Rows from block 6 of a small audio embedding model, named by matrix and row number. Rows with one number belong to one neuron. Each number is 128 + 24 x the weight over its row's rms, rounded and kept within 0 to 255. All counts start at 0. Numbers have three digits each.
After each neuron's rows are labels from the 100 clips, of 14848, where the neuron reaches its highest value: "lies over" is the class under the peak. Only what is clearly more common there than usual is listed. The data: two synthetic voices taking turns or overlapping, over music, noise or silence.
# fc1: MLP up (model.blocks.6.mlp.fc1.weight, 640x320), inputs 0-159
# fc2: MLP down (model.blocks.6.mlp.fc2.weight, 320x640, transposed), outputs 0-159

fc1.107:115122185146147132080114134175154126164092134109131088096162146094103126119140085115103122127104129133143129109130164137109153108151140105155104169126123109115112108114109143145084130117112094112098127099126052122129100153125130097201112100090146132119128126081137111123107092112156135104146133115127155184107157120141142135152107126141141099142154143140125126178071111106122127136105133127118135106127138109142125085115127134098118127143128150134114157125100152118102109120120104
fc2.107:108107121169134176110120093084123143157098113120109073123179141142143117087142116118149113118105144131169105089154180164105120125113152100124117137142169158126133093118137151181111147128135113101070079145140105122156124168116132098157156136130119094144147147093104158107093113136103086110130119110124097147139172137132136107152068155144097123121116123152158117184114119082126116131110131152130114120089105108125109152162084130105118119121116095148091146118119142127133114144066130
lies over: low voice

fc1.486:107132171115143125100131100135128147188096120160132104117145126100139113110122103127123133128097137152121113122132147149114138090138084087180114131172131087114127104105126138123097132101118129103118139106124095120158100148124121133191119110126162137117134154064093089104117088083149118088147161137143136159107166128136125119160123151160136102149155127140147148154086099116067075113125128136098116134140152123089097150117128122109128105142107131138134165150110103115152133129127094
fc2.486:134116142116147102127135141114103129134148164147112111112162093121125163163120157132116168096137098149102144122138156101146124108102132089161147139139105106108129134137109129101117123133150126172117147117092086079179103126141105113159082151141118120103107156100118118137158111124107114136087146132113148171146197155119116097147127160117143114120142134124112109183164081124144160124124090128133102127151155144139097126142127141080108114140103125089109088152075098122131139099127168
lies over: high voice

fc1.456:086154144149132164104113123116142130149108122140077112111162116140139136116122129108144127097115133097118136173132118170155137110128104096108109142153143106141095120128130097107123061115161101116170127141092108130178117106123118138164155146105168123137118102086109156120117083117124084104107142136109115128086163154148153101075078133099094149158123121131146128139138117109110083075117141141152097119126145102143109137171164141151132144117114117160173122151087155106148141140133131
fc2.456:131138150122152162088138139111157099091092126105130127111137137098131106091167088132095128106099149142138118192153096111124141144134112108143132161116141173096139138161136132108100125110133110076184097177098102134146152151126145130169130116118085124148141131107132140099095125133111120098145119104131130155128145104156091135083130133135124111110106146140126094138147076128159130113148108136138124133106144120146153141140125129146146132131129092141168163109088158121153118133106158
lies over: high voice

fc1.309:102140139113126135120121153138134143117101145166101128107140093111130146140127127120132142094122151138096134156126149115157146140109106087130163137155127095132137124130135118092110071118135100120161139120103091132224125121139097147171127134147139128145104125096143147113143090107150109114112129143134138136097194135154150080086134118118145098144128125114144141164151081142084107097117116141132104121155156134132100122149162130114141146140129137135149150135086126136157158132152104
fc2.309:149105139145105104104140129151114187175153162144137112152122133092121130150105134140111133136104091110128114140166100112101113099120131124102113114190125124126108117149107121143120127121120136131136163122135175110123095169158119136094116104179126142110164131215090141166129104153111137120126160124114130123151024123130116107148124114152141148158176161144164139135085126143108109111142124133112122156148125110139122131139122116160090140131103136112130088137113151118106122109137132
lies over: high voice

fc1.302:105154144102166156109115130140128113115095152168095111117155110117123137143151113145116144137125132148120164150128126147151138128105067100168133148173139123114141150161143127075110090137120128101177133131096086132212136109141106127167134129134124119136131124055137118092135088096143106105127139135137102138100214124124145073114167121118125102165112136117160119151129106157080109093137113133112115141120148135137125131113157145127155141150154099130144160141090129127149151160122139
fc2.302:075109114128091128223150115073103147084188124118133132131112125151187110133108122097137123153148121068115160095125161124087126132127116112113111158120104142114120123117113125134142096134139131115070157136119146109163078098084080122188127149135112093143121129136111123155181105116119115137104119085129088154158169133125099128138125131142148173127148164158140128140082144130158086113121114129117109147140098088121112137119112131104135112101118135131112123115128157134156162097137089
lies over: low voice

fc1.69:107143153106129139124121140128149128146108151172113118103125111086143142153135123127113167108099138149091130153145147144147137149138096088157103140179142110125156111161150142092119110142130117111170153117075104139176146134141095165169094121161144140118130120087141109098153098099146140125156144141156123147112200123118129088097148117138116093140119118106146157134115110144070072086119113121130111129172164117094124117111154138135124124149140121141163145167114116104157167144114120
fc2.69:082124108143116123135127131146125117145168141152160170098097191089156169130096140120098130113151164079117149137123105132106116115144077130132131126147121104090164107144137112123151145139115125143146112105138141100123140172123131168170137097100130146111145135103098141151114161124141136136116100125116133115110152138112147131150181141118165109100151108115142151067115122150125100140116119149127120178153120137083081109153130086169117110082149159131112151178154112137163145104119108
lies over: child-like voice; high voice

fc1.187:126138168125158142063132134151150094133078132108169112103148145088136122115117088134091132115083145158133092106195150130111112133144116105165150124114128121109139099123121161132081150100070102102108114115141080116135155174152122140188116101137135170124154139108135089108106143084159147094151113134161150134116139132123107144163120125163144095164132133115127136155128119119119125122119134126133132128149153143091116123107133104108132105125111128137112157135120089149156107130137092
fc2.187:105102127153115146145150109115102147122152111106143065135193121149112134126113163133169122131121117140157146084113181125120118102109141098116131128118133148148130134139119123148151111150120152153072105115099111144170099111125123105153160153124111068142113136083086156134112129134081109133107140150110095161150203139149141120137075143119125147094121143147120112192132125086144143112124109157121093094114115159137146109138119163083121143159109098101087104141117105153149118138124170
lies over: high voice

fc1.408:091144138097146150098135127115146109112104110170113115097149123103122137149144112171098155115118142131082150156116117142130105098113070096169129143169151107130142151149128129091112093126138107133159148117085101129192133108176090161157115129134112124107110126064142111093149110095122119111131123120165118147115218110137142088108153148109122122149139127107139120144121091125080075087127136130119107123163148126101108139142160129133129123140136134132144134168083122117155167146126126
fc2.408:122124076088098132150137110143130141145142150140127162129092177121126151119094119144138123136120073082106126084109110146101121121130146107109167145129111153098080120108121091110147106139093129148106124119131143110096145136119126127149162107094107139124150121125157125164092168162113140140105146126110149070166163154104108136143114159131139183137141132160148151070104142139126107141115124117141119145133098101118105169134108139174101130138137142117128152145166133119145104096090088
lies over: child-like voice

fc1.75:129142122120123155104146129138123125167085103119137150135105127112128117121136090124113113109104143122128116192121062158126134108134044132115109123130136086120155096111127145101108137153132147121218130082072140162144081140136144154124144151121179135104120159103111147122102126119174118117119159151126144116098148121127136130083114179117135134145097117122113146100114096163096099029078155133124131120157147140118100105117117126163109126146109137129202149124117104110138114108124115
fc2.75:153126115140127113144134094093090150162148114144115145173115140145128123130141138126150071139134112109127102153147096168095101116137124159098109106140128152105149121081113183131141180112133139153155145140130166127128103164084148119093145122139115101122123139118094142171144117126106098142157148123135090109132138143092111129107112126142090159111128110125132126101127136130122125123124202149118131128129081116132117160125081125178148097120114114130162090109125154107121126141100149
lies over: high voice

fc1.98:129139111131116138102145127127133128158084102117141152138104125108131114116129100134116112120113144127126115203124064164119139123132050134112115126129129084117160094120127146097102132155127154120213137078085143154142089134141139147126139146129181137112116167107114148121102132116173115114122157150132139111098147114126133136084114178122148137152104119133118157101111095161101106035079157131112129125159155145114102099114130127162118127143106133121206142118112096111142110112133118
fc2.98:154137114142123115136128097096097150161144121146124139168114136135135119136141132132140074140129115107128096159153091162096109114135116162086110100141131147105148116083113185135133183117126136151154149139131180134124104175094148125091150122141129106115132138127100152160141122126108103133160150125139096101120125135082116140105111126137095147120131110123137129103127132135117119114112204147113135128133096115119116155120091121179152084116116127123167102111127161109114131134105141
lies over: high voice

fc1.113:129159147127194115100117140175185132133102134131125121096135117136113108100145096157083099063153143163146129151141129105116179131138131142112111145125111098093094137143109173132122147142114094113134118148150110084128132144149120152133083089116155171144160145130148127072120132109144140093098106143105144125088119119126125135143123139141166069148157130126126154132091085120116142127119163115145126156103146136112149082131124095161145121131140147156130160111109127109110134126132097
fc2.113:098099106135090149150146115105128094121157132134125126121131126149131168149119157118197147146125139125138143126106133139130125122102133099114118131144135152174101143173150076126165080139133128113130121144098144168160124082124115136127184160111114088145100115173115141156133121155110100114104148126123104130149082132176143100102122125117101160108110153139146119132132148128138128111116097141117106107099113125129154148158160186116157170131160101148133115160136121179139150147124121
lies over: low voice

fc1.367:104117141106142127104114121107128130115115170183100115083125106102133136163143094142113159094127133125067154147155141126155165104123124092164134136167159105160161114148139135091107109106143104127153127115080110136183128136130103164156104126179120146102124103101128100111158105121123119092133134148139129153098220137118111082107116110117117118152127108123133113129132087126080076107122125134107103137137154110096118133120146108108123124135124113124153139167112116111152169156131116
fc2.367:119118133142115102168110114161130156174138126155162120147090177106137137122130118136092076124108090104101125142156081171096124114077116132119112119131090079025127083107135151123152126130123119151131140115174165089107094103094102124126132098147141115129165107153107118132152121122134102138107132107117138111122135123119130129164133107125141126103181116121129156091124156145124125130089144146137140163141156120075101132128101088137076113129149160120144107115136118107124132115148081
lies over: child-like voice

fc1.243:133110119134089150139132129100084119117128134128109113137136113094152141144149152117165174152093119088100150113119149140155106129114137099126132138124144150192171096114133103128101087122147123130115157139083140185131130119131134114134150158158111108111101124120119135156133101143110100145139135115147110151132137126113117114073121118119099134136107114124122096140171171123125118136125085138140119102167152123120116158137150150099112121130120116093116107131154133122156121137126164
fc2.243:109121067119106142179172131091109102081150088116133132162126163165156099079112145113167130157140148097123144102077153162101119183136128139107132088130119160159103174139162116120173118147098164086103132119129162154137139082122123138106167160105114111143119112127147137131112189124121120138129119161140101094125126106149133147110118105137130180122077141117114131119148171131134136117102134113116130100134104142131153158101139122114198158131159112125116124125159131157151125169128106
lies over: deep voice

fc1.520:130119150082127132129124130125128130110121153164090144112107095136096124134155120138118155135132133130107144103111109120127115120122115090218145156178121156129147141131124117077120101120144103106145155180139086101204156145118083125162120120163084119129099119091139091116150096121123134134150110126155108157142188119120116077156181099150114107121136109134139108136104118137110101130150099115158118151146140116126154131111145140092135096150116109115123135142127128122143175135097142
fc2.520:124125145119118144095108170139139123111102146086180125117135122072151119131144095136099171120108126136125109096124146086115145149111131095183126163086136133124138129148108110099109102159141115123110116149103095117155112169150135128191110115130121150130122111060158131105094129115111133135131111100136147155100199123122139162166183121126168087161150126139143133175123092115143130132132091123144130152145171137130122118119159099079109099101128165124096148111105136118141119096140143
lies over: child-like voice

fc1.82:089128135109099142097121149126147154159119141150099119110135123118134165131113108142133154112107139118101130135151142137116123126140093100160125131171115099151161129151137134066093100122119105106128150105085079131202136123098101135186153120135159143138129160075131122131147082118145096111101138128155133149124219155142138085122125151116128122161136118109152147149139129127083097112117133122122085144176160152119108118138150127122167133134117110122155114159087118132169154130167118
fc2.82:094127129100134123158141137075097123112157159147143139149083137159146108139112124151125112134128140120111120134130094139091126143145134156112092116126091152086126144076143139175136146118074163159147124071140144100131107109060126127087097121151105115138120120199151133156136137107131145126109128133103104088130054129128122093114137134161118189118136126142154175099095137146108153132105140154090150142113098153138138165108092116159114143128110128133168103151170107181172152127117093
lies over: child-like voice; high voice

fc1.46:118137158084138152109156127113138129157100131148125121104147140105128141126129135136126156101114178113089132151121108121140137125122074090176109137165148132136134138161134138099129077103124125136156141137115102149178111121139096140170117117145168130101117134066130106122153114102130148111124133134129113170103220130153151078122114163142122145149101118133177137116082114148094079095124104113118103115143188123109090128128162125104147153142134133132141161156101112142147156147128114
fc2.46:078131137117116115137114119085114132102123138126143140137075162148137141097080128132107138146130129095133122102134130157097134134112140102143120132148089123114093139142117145161160120120086137104134125102145146108131127114120085161129163135121156126116110121202126124117127136098135130149139120114100129117121039111147137112143125144122112161139132103153110150081154163165135133165082093139146066154123115136108126100106126101132123158102133121121092151150169145186151100134104074
lies over: child-like voice

fc1.5:082138162094144143130109110117109149161126135159114122109127104119115115136157137124153157140097132133103152166108129119132136117126113084179106139162137112154107151140137109085119087119150121110153149117112099159207106128108103133174154136110131114129133112068104085104125107095150124111150145144139107137124198087112129091128135107133112133137135124153147126147092094144108103079131152144137124133145133135119112122088139125162132122175135102124175156154112140118155161138115146
fc2.5:107096130136133130157120158156155158146113080093127136149141173146143111064100123107131109132150105109174122107131146134108130115145139138112118122072083135138098105136115131165148116130089161122065110116151119110104094100089103082134163099075137120143139164092154109145090113157162143147116140144105142161153141112136133133162121132148131141114165126092110133131101132117159153153121131134141150104107121122151138124145101134074090138124129110160086126108180154132157085125106113
lies over: child-like voice

fc1.11:144123117147094147146113125116086126133131144139096101138143119113135136155149152118168175160093114074086138104122157151161106113141138104122123129151132148185174097094134117133111087119151111123109161145090138178134123133135147117132144138167121114124120127118113132148141082133105101152164120122149097149145149125087126096085111097114102125133116096108110105150159169123116098133134098131164120095164140120122122156104137150101117093124127112101119116128148136112159138147133164
fc2.11:113119070123109142174162132101114108083140084115127128162134173157159080061103138105167122155131153096131130088084162168091118185145122149113127091128125167162107164130146118120165121141086163075094131122132148153150145095118125132106166149095121125151131111116144146114098178113124115131135116159146103105123138110144135137112109121140129189134074129113116136132138172123122130112106140112120125098122103147139148169108135120110211159125148106134106140112153139162140126175114095
lies over: deep voice

fc1.14:119154117124180111135128133173165136123107105136109146127122110157129094093151108134093095095163153142144141161111104124105174142152122165107101125120127106087084148126121167128135143149121110097148131134158128079134128122130126163111087098094156166145150152131142146066124138115151142091102117159116124101096122089128126134146130134154154088137140119115125171109081094129102132114125181115125134178104135132109145097110124097171172132134149136150148164112121146102108142131127091
fc2.14:115098102128078123144138138111120086116163157135130131100134104138140189173101151135172156132129115114112150129121129113150126113083131091118133133139113132180118132185130071119147085139130118141129139139095145167154116098139110136117175169130112104106091116164121136183152122158105122124085158121110134131153084159177133101101114137105123149128124147138131117127149153137154150117098095130127085108131125128135134145157175177118146167136140123123139090161137106177145141120155126
lies over: low voice

fc1.579:130104127141097147130119136106098132117111135137098105131146109087146145146157145107161168141088133084096149113120143141156105121117138095119127136143148146187184092113129107132096103121160106126119156140089136180137126130147138118126151160158114118117114135119119140153136090144124104142148127121141114158131146141110132100081114109109092126142105109113136096140158159116124119133131089128162116101162154110124123159138145142095118118136119107106120115128146135106159127143132168
fc2.579:112118069128116138179171125093106108079146088122126133163125171163156087067117141118161122156142152107125133096081145167085119177150119154106126087131120163156107173123153128122169124142088168077102131122138152143132150089112135137091162153104113118143129119139144142119099184113114117134138114160143091095133120110135125142121114110139125182132080133118111127121145164121125132121117143120112132105128092147130150157096127119118215149122148106126116137116152139157151123175119105
lies over: deep voice

fc1.257:120127165143137112084111131142139152183093141144137097089143108075140131126124105125103129124100111134102121136139147133127141105133120107147108151155119061118129086102116146127073135112124116135110136099122108128137083149145132110178106123127171149092142150095102108114120094093159134114116164120126159151091145152142137125137113163136146094162151154149128159153100093111099101131101138126096101105160175126106059127136142111104090128133104145132137144138109115096146116096157101
fc2.257:108094122124109127120128145112119108111133137136115078116180119128132154128127144112140189122117106128129131074125198121135120126109143060164154132148112134150117121150143118124130102136134125132065145134093093116185119125143094114174120142116118108135126132100111106127123122151088115124108143132123132168157202130140125088130105149133142141116115125126124104205171130106140146129123062147137114089144149151140121142132138156052124131138124110103078111163114118140147130124129153
lies over: high voice

fc1.430:109131169110148127092115103146152122173076101167110109132138132117110087093154089107116129110112147142168111132122139139105140095139112114170088149171158112111113106126122150114110138109130103084124127149144097123158128156105119123182117098111120125151134161087129106086107082101137121081154136109123123152118155111119115112159132119164130090130154138137165119145078097121098092129136125124123143144096123093097131136136105118113135106132144141166136178113103144096104137149084105
fc2.430:143144151122144121094122163139148114126105150107144138114139088091124134149136131130101141098098115161136107189132117077166124137106107113143132145108125124063124134159130122105111127130153116142162133146086107070135128142147150118170086136130115146127106133106161133120110131117119135135126139102149165162094147119117130151120142156103150093124144122132116115142153049147164174127121106106145140141144176126139127124143145141133088108132127154118171140117076127120138110097144162
lies over: low voice

fc1.391:143112122143098143140118137109082128121129134132107103135134111104150142147137153110161174158098121080094140111118148148161101127122131105125125131138141153192172090107139104131105092114149110127113158129085140184126123127137148110139155155167115111113108121122114137153139088144111103147152130120155108150135142128103122107081120109116095133139115104120117103139169167128129112133132094142153115093168143121125119155122143150094114109130119105093110107125149131120155131137135160
fc2.391:109116072126108142177166128096109106080150082117123135168130167158161093071112135107166126152137156100126139096075155158099122185141125140106130085133123156159102168128158117128173117145101163082102131118129154153140140092121124137102172148099114121144125115127137142125101187114118114136133120159147097096129137109146136138111112107135127186122071134114115137128143168125130134118103131112112126098128104145138151160098137130108200161127152108131113133126156139164149124166120097
lies over: deep voice

fc1.508:112140159115159134113126116151169112169097094132128132130134135140131112108163084123081121096125161148163117149107118121100148121122112119155081145156159134096132130146109158123108133143113100106148124151137093098157128142115130126179105120106143111141141136085156122090111097086121125076134128111094133167127165108128138138141141124146135098152133140152158119141072091116111120116098147102127139146095127092125153128152118125142142120132137143175154166102095157102100111142074111
fc2.508:131123149099127129084109141133146111116113151127151150127124097104105140158121128144107139097113112155137099166150106086165132125101112109176146133120119110044140111149107138097116150149159120154156125121118111077126100155141125119156077133159122119131093166126145098129127120122115138136117122130121162157113135133120135127178178158132154095119144144128107116132147066150150157133122113140148108180144164142116115096153115132127083110163121155120134113150092103099153126081140166
lies over: low voice

fc1.149:115129128119144141105127132099140110123118148157119128086118104104138131150149110136115157112114141130094151136140122123161136133113075091186130139164132117143142133159142136066104100126125103114158143124102087142190131143163125161174107135144147157101126119068130107106160093103128125111128119122147117158099202123139149088117164132137114098158114114113157132138118106132066076095098127096131102130145166129096114129116173144135128119140138120153138148164100109112171153122137120
fc2.149:081131132121097117142111151116136153128125158136151160132089124108130143160101148102098124145144106119112106119132092138133120149115099132124115121067106159089141121151113117097145150113121162143154140128110107100083129155128123124119108151108142132098122114129166096151171156148145149146104142142123146104143074167128141110169164154155157164142161150132156142056125139156096122090122080146143120166160154102130157131151104142152119127107165111121181151158194115131089108116119121
lies over: high voice; child-like voice

fc1.90:085141142090140108112116140145133124166118135182090135117114092114123141132129110137120134098108143113079147138124113144134127097146087115143132121178120090110157111160133113082096091116162075100155130101094096134204117119119106155146117122150122152130110138103126132122156087094152150101120127134144124123102202113130137080108155128117120119132145146111127142150114090141109068077144115150130125153160157121108144157108133125122149134167125101164160136158093123111166161132137123
fc2.90:137153120124118126166150149140090140117153171159122155143117136124161095170152123119146102125113132125101140139144098143091167174151098173071147121145129116116148137135123174132122151130125142166133154147138139114127153116096113134091115146148091127105146115199109125121171127102135149162144115115125115121136108145117125140136100106139125177148119136168155140123128143122090067086127168110131120161092106133140153157097127114170170110117110140102163103134106125136157150114172137
lies over: high voice; child-like voice

fc1.513:113164133119127167120111148123145144124120171156081135116137096119131164148161113132124144094109149142093124141119122131147101105109086094144106124171134101139142112128135123075097093146169071117158146118118113116182139130160105144166133138143131168123146112088126145091172089136154134113129145134125111143092204135140161083102143117130125127153126137120125137134130101144083090090127118094140131141157146095095118107127139148126117126131143113155150132155094128101145167137118112
fc2.513:130132162139097081172139161149110139124144152182118121158095118146178102174137139120165121156139140133095127129127116151096137178191093143142121126155126130107145124112142134128127138123152144135137138102134170127142120110081133144130121137149103143114100186130111119181162104130152120134134142138102093120135135164083090091140105117130121163101119167151164135080115119134088084110146132133108128127119121137099133130118125107145148100138148146074152100172089137111150154121131098
lies over: high voice; child-like voice

fc1.488:099141154112130153110114091128101147158097120169107125141106092105126107107147118113161153143103115137113129138088113139146138100110078101155085135204166101145115087127131119078121099091149134110142154129125097163187126132110131135151145115132170128152116144081105118108119099105131113137144158112140110135095189104125126097155166123157102101133162111154172120117119117123081086097148111135101134148136147112089102147106145144135108089118127135131153166121132122110124156153112120
fc2.488:144083104134139056193147157102117137123167123132086144135131145152164124108113155143137122127186116132095133120121160171146123166142148133132140142135058129108074169119099144137168127090121147134101161108159133070127129128115087128112111138116147139129140156167149120137138130153105102133099150123132120140139108135141057109118135173128155164086137113113101144116152135125139166179113134128118100126138121127151091178156118104117155164101118143112099078155139144146131130125162109
lies over: child-like voice

fc1.34:142117121139094147145114120107079127126131140134109099140137112110148137149153153121157173164101121080095140114123149153156103124129136103119133127141144150189175092102131101132102094116151118126111159141086144181129132135135143117138151147176119113112109124114112133148141086145111100148159135122146106151141147123100118106082115104115093133136108105122117103141163166121119110136132088137150119095167145122123115154114139149097115102131124111094114112131157133117153130138134163
fc2.34:106117064120102144179168131095112102086145086117128126162130167160160090074108132107169131157129149093125136096076157158098121189138120142107129095132126153161100166128152118119171115147094164083101125119127149152145135092117126138104170150098119118142126108122140142124104179123124117138132113166145101100125136108147134144110116113134127187127068133116118133127136169123130134119099132112119127094134109145137153158104147128105201158126152107127115134121157137157146122175121103
lies over: deep voice

fc1.376:091138139111116145119126124126124145154109132122146097114158112111146119141130121142164173143086145144113111121116144139148148095135089077155144121135145088161122136128144122106119098150120126105110135117101112165176123121129125128207144119147155150132116138058093117119124125099135126105146141160144110168099194115116159121103104130134128114153129105134140155155116130111092076097130124116101123099144150133095092125106160132113125106135135135125129156140126098148159158105173110
fc2.376:124116144096137112114136158120130104092137138092139132104139131091140097124156132108103176125116131119133162095106150103150114147097126126168113164091121143194123151147118114084103118118122112128122154151111085168170136131154107116145114167124109119117112124084164102087092150110103127146120130108129165150136201115133138150125162127153145133150127156168138086154163137142157160123119100094145117106141179117162116128127159125079134133116116130099085145105112126151136095108137152
lies over: child-like voice

fc1.509:137114126142091155129125133096099138110124133129102107130140102087148141154158146115156158151088131095098153113121151143158103130116133100125124146141150141195173093119129097128091104126157113122115158142081145178135126118144143121133145166158111116115106133118124141154131086143120101144144125121153118151135142130113133105071116120114088120143105115121133094136166162119129116129122089130151113100162153116122110156140140147106120119133115112103124107129149131120152126139129167
fc2.509:115113072119105132181175131095111112080148087123130135165127171170155091070117141115167127155139148096125133101081146161098114183148127140110130088130114163155105174125152125120173118140097165082111134122133158145138151084116127141095160153103114113140125114136135136122107187121114119139136114162143094094133124106139129148119117110138132183124079136113109133122145170124128136124112137116108132102131097145131152161092134122120203156126152102121114131121154137155151122175126101
lies over: deep voice

fc1.155:094140138103140142093113135142140112132112140161106123101140097135117118135156118147130152109125137130085141168126127136161149119124082084153128151162146103138150127176143122094110101142161113099166122113104082116201149103130096170172108123143131133117129120077141133102136099106127092127125164127123127133087222119148131082100138119106112108133115130098150119148117097138097081074115104112121094138140180122109109126129156125153127135131130129132145144151088147116141162143139123
fc2.155:105109089088099096162137139078099162117177096113114172134118180126157110104107137121132142125195106077096113105107110147099114154110120105131153099092055158111136116127158154128141130122098151161115146121147142138103102137111107136118134151143116118112126087075118117157167162124138141141125135133142103132156180156131097119115134136161104128122120111143154150081065160123118129124125150122148146144137123090093093131095106105169096141095171153121122103131143146074169152120126092
lies over: child-like voice

fc1.232:100139143135117144106123118132130150164090121142138104110147130093177118127119108148142169149109150136085119118110151164147151111131100080147108134143145068159131122117138122103102099113112121096112128098102117163157100111131126137181143121134189144129137146094077125123146107109152120094125163144140129159103164121153127116120108152134129128153140120123149160157126124119091068097095115140099087098154164134108063146126177135104124135139112113135129169141137127126167140116182106
fc2.232:125117133109127134133133149115116116093151155117129110108147108110101138160149147117124176134106123131144154097110161092143114120103128096169145150123127158171138141142114107081101129123138125156103139142088099144198145128143130121174111154139100102124099117068137120124111138129092118150130119104135151158155216125112143127119145114115132126128130153141124083177163128130166155115133092108139132117131151116158140124142131148091113115130113127099088120119117137137147114120101191
lies over: high voice; child-like voice

fc1.328:136119124143099147143106129108087127125130139139103107132133114101142142150146151117165169157093120076091140107117149146161109119134139102124123123152138156194175099096131106132110089112150108126115160145084142178133127130139148116136147145174120115116113130116121135156144082137112104151157125125153104157135147131096124099091114104111096126139114099115117104140159174115123104135133091138165115096166143124121121156119132150099118102135124111096116110123150139114163131143130166
fc2.328:112119071122106145178171133090112103084145077121128130166135167160159083063110139104163122149136151095128138097079154163095118188133124146104127096133124157156097175128150119122172124144101168077099130120139149149145145091120126134099162153095116116144130121119139143123098183119122116131133115161142099104129132106147128138117110112142130186130072136112120126125139166124125132113104137114111132104124103140133147170104144122114208154121150106134111138120156143158145118174121100
lies over: deep voice

fc1.218:104133167091144164102130143119126123141109140152124141096143123132137151150148105136127172123116173128107142154128157123119129129133093086184113142151136081133155127156141142077120109128107121135152136141100091137208113119118114147168118114163120128111113110068128110132168108131165132120127124132148120152118199149125114108104124112136122109156150142120171127166140112140076066105120103120142105112180164116125109139118157132118138129135141127134167145169106117119157166144118117
fc2.218:125144113139114110139099129106125131127148176161115153103113166126164144144092118134129162141188146115103116120153088127091136161155103156126124090136105107091135148109138124154146104180105161124170122124160159084068129150107133156083128107141111115067154142219110127164150149137147112120129124139137118081140033143100130101160123116128155116108144129126134138109102173123149120126122140101128132154135088106106116105133126104141093132101134146131136136141131146108120142118139088
lies over: child-like voice

fc1.438:134122155143129121085109154152142117145100159138149109071145107071137155132122097140096144123102126125088119115160157109145141136126122099164132157143101078120149095127121155143075139115110093137109137121120104122133093153176117132165102118172154151092149133106126093126134106107142155111115142121127169142117146158127127116117119157133165084166152145117116149152146112118108110136104119122135092103177181148104085117131163116097114131137112143132127131148115102124170116096164108
fc2.438:099118099127105162127128117111125093083123123137140068127164144141127122126122131119147178134092138103149127081122199121116128145096118087149143119124129165154128126150156120124153095162130126119065113137088117160178143115142122141169160153132107104151119100094114118110115153147087119133142117142133103137151205121138148121132094130127114144120080126137147090181158136117140122104109076147143133088122136152117133128113151138058123131135136102115076151168124099135162145141112124
lies over: high voice

fc1.510:088134140086123144136149135115128104130123141165102119107132128117127128129149121116137134112117156136113137130131129143117112137126075107171130140159122144127151166138158132064124096153147132141152138107116095136210138115104105142183148143147121093145121122054111143106146086103111098118141119136125097143121248136131148086126132100111116128110120149149162122130119113152082088070085120096112085138130148127129147113122135131119132117147124102140153146162101149126149171161124137
fc2.510:097090120122090111157151108108092169152183110135117132154123153117159136147113169153121132124156120114127147062113136162106131114114166113141110189107095129129083120126116119134125108105099164141097132117159126149116105083112131097126148127109176132123131130154146109166117105119165147147133173144112105086194127127139096125130126159170131172140103109120113155127082180116151123156152114141138131123121086134131106154149111151100108147109101086120084110117180117154151132159131105
lies over: child-like voice

fc1.450:128146120124128146112147122125133132157088111122136154126114123111136105112146102137112116111115144119111122198103068160114140116128065134111117130128138093114158095118123157107108132156121141113211142087097140153140076115141141155126130146134181134112123174112107150106111131105155119111119155145135136113105142104133130133077116174126147134153103113132117156097116097154100107041081145126111123130163158139108092110115124124166123134150100141126213152121113102109145114113140112
fc2.450:147145093146116118140133104098098143155158132139138145165109134138138129140132142129153082148126115105128104170144090156101110113129114170068105093132134146121146123097124174129133168127127143150161142136114203153116099160106157134084166129142132103120119129132111154176141145124105113137156155124143104092118114137090123149084108121125111157125138116126130139090131135147125122104107204139105136118128090112112119149122104123184149097124130132121170096124131151127125128133116133
lies over: high voice